A small class-conditioned image flow-matching model, trained from scratch.
Model: 8.8M parameters, 32-pixel images, arch dit, norm rmsnorm, activation gelu, num experts 16, patch size [4, 4], layers 6, width 256.
Training: soap at rate 0.003, 8600 steps, batches of 512.
Data: trained on drawings of small networks of dots and links, 97500 training examples, 45.2 epochs.
Rows from block 3, named by matrix and row number. Each number is 128 + 32 x the weight over its row's rms, rounded and kept within 0 to 255. All counts start at 0. Numbers have three digits each. After the name is the row's rms in percent of the matrix's.
# ada: adaLN modulation (shift, scale and gate of each sublayer stacked) (model.blocks.3.ada.weight, 1536x256), inputs 104-155
ada.772 101:144091092174107177129154064114142154165135081154129120173129087150172132144092076070120056116133158147121130121118111115127134099120143084151119156118140211
ada.773 095:134101176159155110070084159048113161118071148085128124124159147123120138186085081112058190149129121116146144136146149180131119045182092112132115118118168104
ada.774 100:079149161075169153194149158160139102139129067092137169101158100141074190123183140153111142135161126149128153068138195117087105120122155122201105151202135171
ada.775 107:144065084160108148121115185102119156116068123103104094139124147149091185079126145138105115094117151146154135158172140122124149120136086123155118148104114037
ada.776 108:173162097086163142088143120126125133068099136158096127107154159157142093057130126174148140159138172122165092107113103187192107138129138155167110078140145156
ada.777 113:051129181138166185126130124144168113123154174163156128127089167141144111063161134134090130092096164143137137155127114150169140145148124170108071089153125067
ada.778 100:123135146128114179117142138075178152149053123164150205098136157131165126187164140115172157124097129129160135118167050131061120117142117132139081130105126103
ada.779 092:144102087156122190123131142081099109120167077120156157070117107122190154188134119152147143193162114112107129135141173194100109155132087093105189115085049138
ada.780 117:132126151148117060138102161224179151089181173137118146119111116123131122157155117120066135127193114146150099173128131131099168121136122150141055082094191122
ada.781 084:127113147092161149076116122079136154119143083100136142096109157130127110153175148110139068087113138117077063114093194085080085118145117128166061106095111122
ada.782 116:129077032184093099110109117103131165122120124123155178154106165114138160074130134095132221157107162104110109101102156135130056137163124183142120148121128114
ada.783 108:137152190073093075122121146151111141140129121123113079107156096130124112108138097133127115126170141157192077154128173123151138091135125096098120141122121124
ada.784 109:162111172131154191179143123112182152103101080130171133189123133106113118130142167105093114087140134133105129150185132147188218149126098128110126130170136158
ada.785 103:090162143182096160146122140147084086105103140114206160125138137088104143059131113153103155113090120145137099151058162119073089149146120125124112142124129105
ada.786 102:115197045114143150085125104125122085121155144167172141159139127062089150127148123158229149147085085159145124133098096093173105167183082136127141123051087066
ada.787 111:117144115178084130113145121150123141114109166107135147167181117157079163088161130096064121132111129093114154189065130138141145148134189141147101199089115140
ada.788 109:102105196105152136104162111171137149202155189129121086101072102106091116119101157096166152123120147111181106145111092181152052153112118096148228094151089135
ada.789 103:112152120107153140184096133161103112113163181169127146107091167113133143075121153102122134129158121121126129123101134117146171171124107098144206150146175107
ada.790 090:106092116117137026124142172121159127146127170138120155183133102168138184131088153092133220110068091103150083147063072082099114147094076116121104099145167149
ada.791 112:108138075056120174118165146129115096108185103092142191084140125105156160111215165166179134196148186094112156123134149119095125104128140076175133108103110151
ada.792 092:141113070113116146114145146100130129112110058095126175102135163110110137109150103119186144165075153119150125127125172162120032152116157079094147167189177155
ada.793 106:149120192131158054153112197157139156129139120085145110198105141104170118131135126115112192108146175159124118156143118118163093087120123177096089156161155163
ada.794 090:126159131133165108165111139115125100168090111102120146068166132173136119182128114165131133106108137113159112090112159071110103090109113113109145189147145106
ada.795 109:194092165169135108139123187169092121113138114124119095147155136141067156068138157062103114151097183186140168112149101083125082165121179153129091144158150176
ada.796 105:090147150149086181118135106145126174138093198105097175116145142150118137157073101137148155126165148120116113147136173107065152105138128105079110123141145102
ada.797 110:113158103109096130129080123110078143103064097145154144153115114093161121105181124184136156091115103067156154148063113086077128149140135079137136129121082111
ada.798 105:081085084153138178124100137109127140169140145161132184069105176174173116138134127158111144136110209098097154157127149157143074130127109132160081086154146123
ada.799 103:138114077110123139075157121157153123135125121156167092123179165116160171134165102154096189131152126131136157099093160132112130115107128169158081104159110095
ada.800 115:126162073128161149094105121104123132134160140151132157069121117189111146080113142140129166145129130099145146106138145093158117109094117069110148125161122121
ada.801 093:129158142098114061094131119126109108182128080110151185193138141139122156107112106062103140114145194180157137087102106091132140185138120150133163122090149118
ada.802 086:076128175130129126143108096117094118174151164118119108119165147144109129099033154131060212171110135107184109143085073160132135126085113106107148145131102079
ada.803 091:070200080147150146133125128049174177142110207180118131142135057167158160171118119119147125113067043117145134130061083152106099112097125174092075098101099155
ada.804 101:147149067152103145144149177082126110122162168169139121165084144093119153130154104147096099097142074118090140123119089140113133074151188110141171207167160167
ada.805 099:132159170140107097148131156082137102102127113123189121207189137104132128187107109124120133126118093161140154170127142112122173167168095107105101154122078085
ada.806 093:171113096127174071151134163133135138154075079148128109182160147095110166128071130149112110148091073129161179112091092135118119151167122181101178200076179163
ada.807 087:096137207099107180141140122086162122162128102111092175105125123135113149112095098079085067117107170197162115104161131181104179117158111140087121095108117160
ada.808 101:146157255102135075094116149110113178164115077115101144153139118202136134156041108119137150068098162152170149118139152211094075122131081147112109135115152154
ada.809 091:137114068065134095153191141107127109104114161148115152193120163136119118118097104145137171137081121122180100121125110141098140121176085062130128110183153142
ada.810 101:146081073087119164158152113112107100140095137139154157136142150106142142129094113092158115080113134157112165138162096123129047090145073104093082136159130182
ada.811 091:129131094147103162094128133102098140087158116177096140075105148143102164180086089118090174122117085170135118114117173152146125149100102136121198115125149081
ada.812 107:108120117122107093162096172107142080126101153179135079148134104123080113150145175127159131095120117157127107113155102116106157130058145096114120091176129140
ada.813 100:110182104095103058066094107110140145148133140111125118112118094131142068101134111092142115102130161174161066151088141146199120140083117161169144087110088096
ada.814 098:205124083161155143144102126088178108113067110117094168114143147100128088142148127188220155172130099106115089133082126117144113104084078134137145106151119149
ada.815 096:179086164168128125118163141128135100113130092163083098111126169126152130078115117116120115067174077143163162150134149154109132144112126155091097126091173170
ada.816 093:081160123115166136148141152166083149092144088173125096110144155127126118106114115086123115137169146151143167139113144136104113141155203077132180099081095123
ada.817 086:114086152149149148113104115151095116125106158119124172117096069146118150047114094073125114073146182116124071127155149164100139130128078074114116112105154134
ada.818 102:138107144142173155105097119130169162113143055102064134108152128134138158166103126138139104169105173137087078122134120141089133100116130102102100082105146139
ada.819 114:098138138133123165095113174152128149135144162102160099127085143136108111118127143088120146116100013131149124104133094106100108100143107175175099137177133107
ada.820 102:177090186177115145114139155142164134143142111186127101177134098099144105102093107136082152145153120166093115179178103057106207116144165121096119141180156166
ada.821 116:110178162113108101118125132121127106163145099139140153222164152113092179118094117117070121132135206122147119146152077074113122146129144096121067165154174106
ada.822 105:144090082171094087092132109123151103090089127093177136112076166155111156124126144099132131092150157091098172143142094161136124116118142118103136188105143137
ada.823 092:052156147157152082134101172160079154164123140108160124187104151111114135088135145074134167115157107173151116110126095094128138171128155155107156168092178107
ada.824 094:198108145158137173089126156175100134133141108126155187066091167152167092158178111146153134105105055093113089143115166176080139085103115123060143169098123102
ada.825 110:142090081122082140077105162134137103106134164097094150060134124136122137107121116119163142115168118142115096120108081145107116123094124130066123073117123143
ada.826 102:104156187143149088150131129118140107141090162117162187185118112117119111071077117103079085174104130196108113133113127121140111116131089096131106156160136132
ada.827 098:065089150092099170156127133138143144091129117114117101155109139105145106147093115168150149133149185134123149084182164148170101087137133135121122099123118067
ada.828 096:158152161122107138092097149149126163104169130079108167144107097117138097118082095163135105172116159171123091120128133134102197112124102145084155147092112121
ada.829 116:130172202129147161105142060160117118110086136110144126124155141117132129149146140151130176132190160167107109095144099121139109061110160168113108118126127138
ada.830 094:129110091163112117105127099127120126098105154082085140167132083142072171152049091071064082167082148135117121144125111098124142080146165110143071156173138142
ada.831 095:126184119163117145117151163061069161161134141119180100135137170164113119142154149102127119162151085108148099128117120121082111094125110149169179168098143189
ada.832 099:104066097056073197095144146130150148160148126139071137097141089151120110140091142163137134137138106148152073116119141145154117092137156133061147055167086088
ada.833 095:136109128142108202171149119196188160107138143083142088134073124139127150142176140211151151101081174157144226118106164173158137116181148119195141155096196120
ada.834 115:093136127153157128134121125134125108113100085144118078139144126099148131110138108135125103108130155091111109109117133090124095138143137126074173063135121081
ada.835 104:121181171044139118176137136165149160122193084135103062117161128144115115115138139124125145144109062182133110115064074139137126143150146078107110189123139173
ada.836 100:164086181167140196161148153158148092052153107075173117070077083110130123103136142141152122142175111143123104151161142087104106059124161146122192121115143084
ada.837 110:108115109108142106130143167142114108173117158112193152096140154101079095116125134064048157156130137154175143122156140142080176132144081149118192111137141048
ada.838 099:130165158176173181142097048124075069098134085121117133085162047121175069125156128167203072172156142148130083131131156093140118108121145135147156127166124128
ada.839 122:146152179159109085074090108130061133143109112137121094106119135126167104101106151130217170135127156105200100129134121122170105128155140152158160119149100131
ada.840 098:162141228102133066138142162157110134121124182154130130099145167113165079096106139148170117131126169174185170138102135165132183112123074063107141101068125169
ada.841 100:129165168102149098178136182122123148183144081140195097177158103102143125137169144115052131151088105130138166179091165139082105169172115123079154163148130137
ada.842 105:128114144082110109130108139098085159113119126095078117075129131115108138205156148175111073136182079115194141126078168102152079110124100175164166105149121146
ada.843 095:161109066107141122138155104096181132108150170106128217147131105140119151105127120138107122132144112115097114151088090135169074124091131130157122178119116103
ada.844 099:131072042123096132191109128106117151128087121153120123119126150150124175084078121129112122076211061104114179112119125150150126211153174088116103144165145093
ada.845 104:135105106121128099130157093124101092097175147188133144120124123145107123168102116060100077160184142136144158199173102160075168161141064148130131162147123117
ada.846 101:144143074148140105112180132135137120088101106137125136127102170118115142142119110124224144099128175128088128113118114186108140112168140134165125138120130140
ada.847 105:096161088158159078115134151084132175122131098043180118069150141114124082131132084148144115183098126156085185110062104136126135114175104103105106123040111122
ada.848 096:174131161197125132136136135124131111189146109098124105134079113085169163138103117135132160169138140121125137144190122197121208070139143116123109140125148150
ada.849 093:117153043067180108135162066074090111121134148152145134153129102122127134135131114147124166144111117098122146142137092169148091203103138197105088152134113150
ada.850 096:096101109177090145089134121123161131107104097072116168148109184152104162122068130107114164071150126158116118125155098124166150115084144130114114095160115140
ada.851 096:130179094195108132134112136196151109145170154195136118150134100125129143142109156126126153123106135119133135084090180127087087138160173186088165142157133118
ada.852 110:126088108143071100096141132191114128129097107082057119077099115127147072175078112139150094128133102113161108126134161114096187127079109107151164063082101089
ada.853 107:152180169075089167194107140114170127156132133099132167211152127108106114117085108140049177123092127161159135163075161109114124050120098132145164131134101169
ada.854 102:114162130139202127127102119179129143121103123158135140082086073133110175100126115093133101105130150155140102179131173083146157075133098094064206170145139185
ada.855 098:135149066036097131112135117154122127100123124162161141152116103155166122167221164162131080159104097114109165115087102055124109159173139162129063128077079119
ada.856 093:114111129125116105173140155153123128099164154139131172153098154113126074154156097127144145161131157076116168166102134085095179188119130141116094139175185196
ada.857 118:090189195120127106165120121068123133118118095109166107162164101132161120139090118087067214109084120161124105173145166140167191149160136153147128191130150056
ada.858 092:094106093123117152169167098162070117133131101049129179059131089169140106090178133149160201155081081142157167120146152104152123121106174148111174086107146127
ada.859 098:128158067107116130155159115106131089158124094152133087178177147126087135166115134102142124117138128090113168176126052170109126184130131091191094156109122153
ada.860 089:157140132159155158108118132047098133104114152145104099138084109087160066091135103210123076122177116187146089104107138165111105136099139151101127123082099041
ada.861 098:139124151126092116085171160156118159167082135057118153122131090124153146093136147110248122125070132149103143137147103146163081073071124074147210088112080164
ada.862 099:139122123164148062163141110080115118093127124148144120193151173049126118149127157138095151069114127173146146095117114083153184130104138098174069143128163175
ada.863 093:153128098082112131120167096065075089176149159105160202106157138157101159113120142110147138104036166135106097121133067141102078126190116094093158129143137143
ada.864 115:122123081113145099192105112171128079075183143164100120146149150144185116132157132177148114198131147097171149112118127071120124187130129134107120077131121101
ada.865 096:070138162157171155187111170148097098130185080113144125142152209124131150176189134077144169137117137139186181101090144170143117135162239133126096122142174121
ada.866 095:136132179124172201143128135131064081124159089107113131155081157090158210119122109161128096169147149150157162104166058173160196140140134126175148108183094138
ada.867 096:120167137156173131184142107090156073113176092131133082114116114125160107124126182143135088039115170160145133100161119093067103200110128167096104170153158143
ada.868 106:083117188148149079170099077112174174148101111134178139150134144152164101125163162198113094147100096134110139156115138069119168093139146112163147114081097118
ada.869 095:139159129148075160122128146120177139117153116109151144150086106137126140140202125163098129185113196135108094155107164085105138104103130126144142127142134126
ada.870 095:140135101089106118095117164120120089107138094121092139138117128171165110066120122114155164189091081144156094116127166096140138139113097188182116076101129089
ada.871 104:142148112167117142088124145097087134120135142102144171070122168123162137164170130143135136097143144146118143085122095204118145155114092207131080134084112059
ada.872 093:121140099104135057100150102098109119065158150134123104140174108137133136134156121175110167116196166083162138136123170152101128140142151102122103106179113146
ada.873 089:121145096070162110111124128164123135123155136113069117202159132134167189106112079072137138170091130072074163117136131193167073129106185154076172170104171157
ada.874 099:159164223102112156112140110147094104104148130089131145164099192150096096159148123081145140120072147157142095122123132093113145081101102151144126153073128120
ada.875 109:093148084054131143137129098158176096116117118092102105141093129117131089169129106122142188118167115126102158141142115148165110184105123208101136124128126107
ada.876 105:156156154207153081145105085142086165164104107117097084132112125128151148120087110118138175155121139143164086138146129155078144160114133143136152141122099082
ada.877 112:125117068160146144119124101155180114150157168140114116115097132127162097137134167110099142117097148063104173130081108147071144153099159145147118108139123117
ada.878 091:139138067116108169153137141108140117121111197105179111115137172110123179093179102142178101136140146114153161130084150091124129190158117110150161113113183127
ada.879 094:163137134089125082179068131126142169080187160147107097153135096165108094148110121116091156105133120142106141173109148089152101125180137064125124187168192156
ada.880 105:105063107117154156114113071205183103131171149149111162095127123144130182114091160081106117131090125066119099143137172152056166145144128099145095154170145099
ada.881 103:064154138129170116063192110114167082148126088146098188141187136182115159068064107131148127116130150098081120108114078119094130084101083121103138115120095168
ada.882 110:123132112126136132072111093136152133096090076060125157057107083144124095060107162093145110084220180110114057144145115126140105115139056107086124157082114113
ada.883 087:090127199068089179074149166100177135120199149149107118132117118156104149167101130107065113110066149172186064122134152164153184107112079105138069134146137127
ada.884 109:086136103161146065139148138125148148122123119091088117112125104147079170159132152076083177081149188095108129164118083091133153109134139183121146177164104192
ada.885 099:143113152137157194078166170175133113103119069090161100174135103177150117119091128157187135146118105102119130141107102209139123093148123117183119129081156128
ada.886 099:126135111124128112135147121143093084139104126076152113157158136127131087192100113114171160144136123156202142109126109200130114119103137149188160114148105129
ada.887 105:154101136129110103128107180151151116178172112122143134151140167134162110137150126169046088089187154120144177135152165137164078121134133110119125121162133066
ada.888 083:101149110089115101085157098146146111124134097177115133114163113128133054154052140157162113117149050161114099132106137165083136152110144115195119117075104151
ada.889 094:155167153133101108089156107112107102137152128119160119111111090106147124125102088143102115128095193141155144114107208133144163150103154134096078171122109113
ada.890 105:131106149078101158162103143116158159151144168071112100136100150155134151139079114060080213059064130160123104111119121103157098157150150165132098141119124098
ada.891 090:119128116197157144144106119028146118146121185148160097160138108093138148155089128069073123101148104123116157164138106150175144119197168122061077141083140173
ada.892 096:117134157029178110109132142061139179135135063142161180164115062093132133158179152078112151059106139167110176143114125101142138106145157069129102126138088142
ada.893 106:081156148135128150146122130111153128110138143072115142114154089126150117075130131098116140100213085154131126100170123070112124101159125176120161118208169095
ada.894 100:108116148192120179160130099111171139132093113115192149158137137115119120074144142087158047156153061122146153128107172110093111180150194136160097127147183142
ada.895 093:122177050102152146118117103126146085110107096113090184119113103165157139184152113163138184166165119061165165102138163116167088147125152143135128086093109162
ada.896 104:139120069169103115136118088152113106115133098095141173135089112129100088113062118117125084091118088101064140146069119142094181107150115056103172133149098107
ada.897 098:123098117122116128163163121129133145097122119117138176136164118158159133167132099140055102083114081133084135142165091116164158142133126169180100132106123080
ada.898 094:188160083075113139126113094097130127122130133109148113122078124121112165080155153145194092081131166101118122115143131130131120154083160132097154091133152115
ada.899 102:141102132118065135205123095083140160138113154153184141255167096148130163078111125131079162139099173147141144166178142152138107104119100103088118157166152178
ada.900 090:127181094158168147176098141044110135122143164168101191167151157121179114105119164144115130106092122158129142167114083147146128083137103183115211110104135096
ada.901 091:147152179153103115066118142139128128101118080158118107126093114089116132097114084166128103108128181120177146145142133115112104123191075175107077140195147143
ada.902 101:119133172142178099145119102108108096105116039102138186125121146098134121149170070113183131122107154168094117135163091132158141175166113135084131150146134137
ada.903 112:109165159128175155088149114119114173120152123135114085121132173107137142164166128141100140130120089095127116148090161093152143105097113184150150074140084077
ada.904 101:141118140231170121074113139123106142139085175128117163048146119180121113125162138142156190131133102157125085145131137147090089122106134101125136121162097128
ada.905 101:170167106144095205128134108125095134137084133102141152089168119155146156115178120157166104123132085116119146139153144077125115115114103166126114102094113153
ada.906 108:141179226136153147176084097152096151093159103136162106140167137117168151148127125110118112094106180125086154138139148036095147126105132119104128140080155136
ada.907 106:156117209132130093168158150068154151127134090101156161145146135143079156136164127084096146133059134115116155172165192097171149071119154128115113148113136153
ada.908 103:138113151133124102142107146087109094088134123123158134106089151113123128142122135104119185091133098093106095123133107172147124099119128146094157191170122159
ada.909 101:098130077086079146141169124150132129102151118142122146141151131154135126121128075120174156167110180124198116139146149147144140154088151076105097086092110122
ada.910 100:089056146108143135137136123126097123137129120084163167137096166093086124092150174114184139130129124137154129119094122041191116154125159070149151140036184161
ada.911 097:111117065177098085145167157115124137124114132191117095168164159164141182138170145160078163072124241123150187174133112184103150178127132116184132134119097125
ada.912 095:135105130132146150063119117112116105170161083100144118112118157122121049131163119147137142151113105161158110132077149108144101107141139105105133139144132068
ada.913 091:141171100130102134183094105146107138127130201154127149093121103114153118150131158100153062113205138106086142120085167092110141129125081178073159123212099112
ada.914 095:146170109160151105131140142083076113124144103131168164210131162115111138133139146079193128082168142121099103123099088172145190117116090092097141065111161105
ada.915 096:137148134134189090167103115150169115126069176151157048081159120131177086115152121176117160180172146107123139098127128078090110105130181081132144142130121137
ada.916 118:119113131162142108178118118120142106138132118135131204189130218122158194140129116127069115097162106156165172147139120159140120196169140128163167182162161163
ada.917 098:143174075126135145118110123053104100122118126108151142146161074154121108133121094163098099126125133062094129134109178108181161157103058132163079163107075120
ada.918 095:153152145105133071154118141116122113168178160131163087155183148164099131160105089123103113090158057174085145151091145149139120183097126094139126173092204147
ada.919 111:109099129131115122149118106112137132138101130128104129107154120122154176122111136129103202121125152116175155114109117162132093143061131140119068165111114151
ada.920 092:117151128167146140077129093123132154124116125110090187065157112113120104133123095164153081124089172127087119094142125144091075124127091068119081093077134128
ada.921 120:132162150119147097098121135136098120144125141129141156129164145110144121183184120133133117132150114134150106095096161138154102143094114166110143111092066127
ada.922 102:101130137165107145168148129141130157106175199145074116151134125129078103124115119127096149090112085148111138154128106092107143125103163119193190101143133178
ada.923 086:129121115124125119160120125107103143124172183175157154142078076143064131122118147118148153086112124149102081142132108088128124149150115092119076141171126123
ada.924 104:101112085177118078160104167162106140133153177089153140054063154136109051120145124129123123104162127155134157132153117134169100154132134194108106133166129095
ada.925 105:130161152162153122095093161175170102135097148098144126111120133121098117135129109129107141127089082141124120107137103127087129105129150059134073196140133167
ada.926 107:080188169095067206117114104129099159166128110139106134156112138155106092100119136097200114149141085117138092102150118095121138146041147088103144102106118119
ada.927 097:134151085156126084123145094108152139113139117138076186121128106147134134073184135130174148164174100110055116163143117122117135132136084107173094107131103083
ada.928 099:173112124140102179186150149137143163147133141141138179222140146095077166112176089137065141135094156169115119150161119084068147116118111164110148152143137147
ada.929 109:130117141144092123081150104144178111088126087185134129088117044133160123170114153097128125078136133172144093162153110097204142125158102102060092116177122112
ada.930 101:118128113164169129103152138163167131140142137138179202079119111123161049085112103095154119153135148133093090140198124104076157086160140097140179123144122113
ada.931 096:149102174071104144137124134145110116117130160119153093151095063100142160121082161070172082144123173175169106166113145131128155147122142088112064123146158104
ada.932 103:151103055166092097125092160111155143135188135151119122096076145132112140151158113091085077081138162115150149089128133118182163173117204169127105170160152158
ada.933 085:139108144124118097121134154133132149127115141131102132177127119166161144131166192195119119095122162102097130138069089154153134084130168148084162085193144095
ada.934 091:170092128135111106124145112106137153073073077151112141177135143143145150096135105093123140119159110070146128099081151160123126161052126132192138160118134133
ada.935 100:125170137147132098109170135111105114133163091129140127137127128120113118098100087105112050147135130124140162097120112157170101111164119106130145157145100154
ada.936 091:110125133122191203112138139164102106152120105139114093132183132131137159144166087130149147077201140149120166104111167122106098158154152090175186103104084081
ada.937 101:062181178109178163194127131072127149149161157146183085125149110087150130147169181166085164179142143142081168160068112082168082104117146176143136104100108119
ada.938 099:158119000144102124161126076096135116124163162142129092158138142132173164170108141137108158155104186115110141179089107155130093180098129179094098109112126158
ada.939 103:093124122110131083078115170200149133190134156111109173130126123135107169115082120089147144120102100121093103090110116128112153160116120157135217113134172191
ada.940 103:177129147108139119084103189159110136110079086133109100115115097095132096105093108161119157043140134150170121160162097130140149105162116144118143122149092081
ada.941 100:118089139122120101121099167180100108142111087131125156090103170084123130100122143130151137188137141093125114110171154118069165080160140109138125111124154138
ada.942 083:123128183134133116140110111086122154147092142109158112103136163165139071161154072162188113115116107125110124144111137174092111170143165106058063139097119134
ada.943 093:085157112123125069160147100137110124118153109147135095120135115125051168180128108086119127064129135131082141127148145125183113087136134136074077175144175121
ada.944 102:145096063117144170125169116073094134124074112113105135161090136133117153110167146156168091112112114129126158128127156148131168112147149109126136126114135133
ada.945 101:142145090135079179135098143160200134127090154100178106089104143109140067119144146161142153185134152131138126125130154126114112141162184082166152126178124127
ada.946 104:127167133112125164142094076057135144138107222149131137247100149139182202145131164120163165099118152114149138152080138141121183117125066158116125117146112100
ada.947 107:148103157135115129158103117121156121148131140145130110201098108095095195166108096100107164108146123133121110187098163160080146140136109171080147174140133142
ada.948 094:149093173164168114128108171143130121117120123094155129156124106115085160166081122171131081099143132162156085121153092102159078099113082105127122128152158106
ada.949 107:141126139087157145162120108153137136116088093119102171104193079172148158137131157121144184149088159113123144123132130143170082136145173091135111143098163156
ada.950 101:161157131085088153154142124081116115158146142149196108053123129160144142155108095119102132135159057183136144115142109165155175141155089101134106159120128169
ada.951 101:121116120086133148107144101161167146120121140124139150212159205140109124122106144074066073170112064156089145145081176103118116125082139130095103140143160173
ada.952 096:075114193155112155111134141099154156155149130106148100098114154115115180125075108031071086114173155160102120143121165127116146113120156091138124124138138108
ada.953 099:162115133139101100078113083098172070093152142074122119159094145101152126189124144101120128111174104137147104133186107116132133060152114116088132157111088112
ada.954 098:103128098152086111125162142075182093091111126146105114106127137177141095122159123144116144150133182127146106114129131121114136164098109139128152083216109112
ada.955 092:128134108141129091113145157108141148132134191108105134079113151111180104119093041114101088167149175123164159127110154153115092148117051188150140114095139156
ada.956 113:152135169123096198124081124137162157117111134099091126121140109176113157148074135092116154112129162143096098157121022130184092049119106038090142180146165148
ada.957 105:141127166143153140085157158144115144140154060056109103110062157134125138146107110133134124132121112175096123111124137161198069050163104139122069146162142095
ada.958 098:131131102165179170112156105101087125165105157093164152114157149096143096097166134149117139150124121126101204126085160120152172112071138172094119112160112136
ada.959 101:117101180102127134159123148185174156099140133085151103180079121143124107125130147145100136078105151168152129159155178121188081107125156135150158158032172174
ada.960 083:093126068114142114110150136088145109102133073138090168161135116162151114094068104114133148144111124062113143119100145179140128203106136178084049139131097072
ada.961 098:128098052129128084194102095139151101117104157115157096080137163123094178141123121146068103126165107132144081098120095081166154188079126166089100106197125148
ada.962 093:138125161100125125161161123120155168167073129134160084158085122146154099103088107104102147146107137218155101116101115144107114074113110144130145131111144109
ada.963 118:144134164157136108184164107121125134098127140105120095181140145130116126150067118124103164108099087105156131131098066123146133119161149106096107178140165191
ada.964 105:130095112098135089163149144132106160135148132135162232142126167155117159126108108120096084078149182149192131157131141123095125165125177138107140182123196180
ada.965 096:122096092109113139154094108090154147126122073140164141121126149098143145088134159107123089144134141101118142182144102103116102138122142114123178138098127138
ada.966 103:131162144134145096210119136095166108150138191161094115151153181088145160154133108108109066190134145104114168135101099136136060175128173110165162111177091111
ada.967 097:181126176158141105180158206136123137123138123097095137182091168146059190142122117098101186117112151144169136166162121129113140101125108137106143137139163137
ada.968 097:154136041111181078102144130036077120170103130069200158125136104112106182161142080092138139107113166084108123122132115169158133149121126194118081099140089118
ada.969 108:192170180154185105138149124124108120134071207162102142069126136215169096149102108125119125155141094133160145114121138142069102156095149148146158105089133119
ada.970 109:141090073092125166119108139103145118128075108136087108093097137130150129071135161164122154164096067087117090099107133166155152144104157131124193091134141208
ada.971 100:118206125117194161196118132118167109113109129124100081204115129097114118126126114130209195069137113148133154122131145191152144108119155086076077124165101104
ada.972 106:108135129115051168161082114146148135132150122078111125163124133134144064082145137161148190136144148110175089113109112119188163136095148171106094063123145104
ada.973 109:163166090090153063106142134037099120195102142201115124166164121074080174208164149135100135153073080127083116121094108176149132148131118069128162158144127140
ada.974 104:087098128174131151081145110143134142113139091121088075117164142192165101108100147102103168122179036115115132113117124160188141126201158118110145109136110126
ada.975 093:122136114113148118039140114137062110121098123116141145110169124145091104164099122140135108121068129101102141157139144083112073074085132120105165126112097122
ada.976 106:110168169140115114114103097093127097117125105092118088095115175114125096106126131069127145146140093106124111118088142057119141159093080104127178154143158131
ada.977 105:054159049134205103171130100125153119117150113098153128093203111097123077159182122129131072134167145116103123115132116124088166179148106108102139139134134116
ada.978 101:095099174057109198199132108137124103163159156160109076128158068120110156111040123147036124052157155136159139211094114154144195150110152157156128120152145136
ada.979 109:132088192184120103087062106207189174095096108149058149063110102139145115105121080128130095155109078149107125157145155097130158151135121117132148094116124117
ada.980 099:161131163099119132186194084127104198154128165141124046164136122121133138095136126100133175123155042149146142114136076087121105104161127189125129125186118150
ada.981 096:137068166089104137100133178178124174105125134132119125144078123144136122154060113085125136124076141153178088132148161129150124130139126137102155165135161101
ada.982 092:123133153126158151104128112169080208116124176167134187105124181186190141146157112180152102140123133115123096117151126142193071132118123110159069106143137166
ada.983 099:148105189185116098160124137113133144094132161133173083080146188107157119133118087128130110182091099184125114147122159080132168152135142104113198118124109198
ada.984 098:088130138121085133172168102146151118166125164141090188153096146115148122056145115095150126044126079157108163102161092153129099157142135089130143116131108128
ada.985 116:148115159137117140162146100132115154104156161160116179160117153118133100080120118150042125113118164093153124117174113104093115091180102150159137148112123095
ada.986 107:120135086145118091166123154153150098134120108142174180096112090123139106064175151106185112067150074098161131057117136160075088158109121149115171120085140113
ada.987 098:087090045156146118053119125029093155127138195131112159082118165150135103147124151113105138108100101133095105151166131159141084160143127130146134090178161160
ada.988 094:136145121048117106070132099134130125159020098131128067125119138090095145143147112095206203165165181108098154128130132132099115138131156132135160129120078189
ada.989 085:162122161127052128189123175144161160051135129114130147158130188141100164103102138136087176069084092118084142154150111145161155092183123185100158112124125171
ada.990 092:165103163125079114111119110102171132073160129095027140085110120189119093092060121115136115164141107121128105132138170124126091108121119112082106130120127176
ada.991 114:105046182075110138099153157131104178115102112103161113137105119153163191101090119128066147137122153094105129129159136112162152082085084088125086192134172120
ada.992 093:166164044106145215130106158099118082153120152191117136161165176127169123164104136148087208151093144129136158140106090173165042132135143130156145087134136092
ada.993 107:143102076068123165103155107085139154175105055065148167074123160153123065105145128135148113158130181125132103092080179153071117149156089152143092114165056107
ada.994 109:071143049106153144096143086157170100145096161133102127055105174119186049195118152162184107156131172113105134133112156135116098106123185109147116059169144135
ada.995 112:128198121162136154088080090124119157153125093151154098135154122122190116099155102200143220190150166105122094104131094121100113094107091125130115092149107098
ada.996 106:157144111083081144152140147149095152076138121144111097179107133139103150105127144126107141130128127130077148123154070090153116131154159162088126163140198139
ada.997 100:148117152146153082093107138099101126192106129151102145123124151141167093071080128121110043161102133141096130110160089103118114141118087108133148145149095166
ada.998 101:118144196150101104114104112203101150173107135163124078187133067135156143171165147167150117128139155134157064198191118145100118194117156103078131135125163135
ada.999 105:153180191135126158170106102189141111098163119114163118146122129101050139070153140067090149140119081115106185185188101106121204117141119153156125173156132179
ada.1000 110:156163100104112097134146159067148067127161190134148077197161166128133139133130123122106148104120125125110119174138093079054074088145146131145146149121149147
ada.1001 100:147124149144123133152124102130151094123140151172189094084139097152174076094172114151144222180088101139113142150082109113111133146135149186143155067090114130
ada.1002 084:097109117210128116128042116103137129123060142105146136184134135141150128071121160153132073159117092170095151157178120088165156145144122094108102110061087037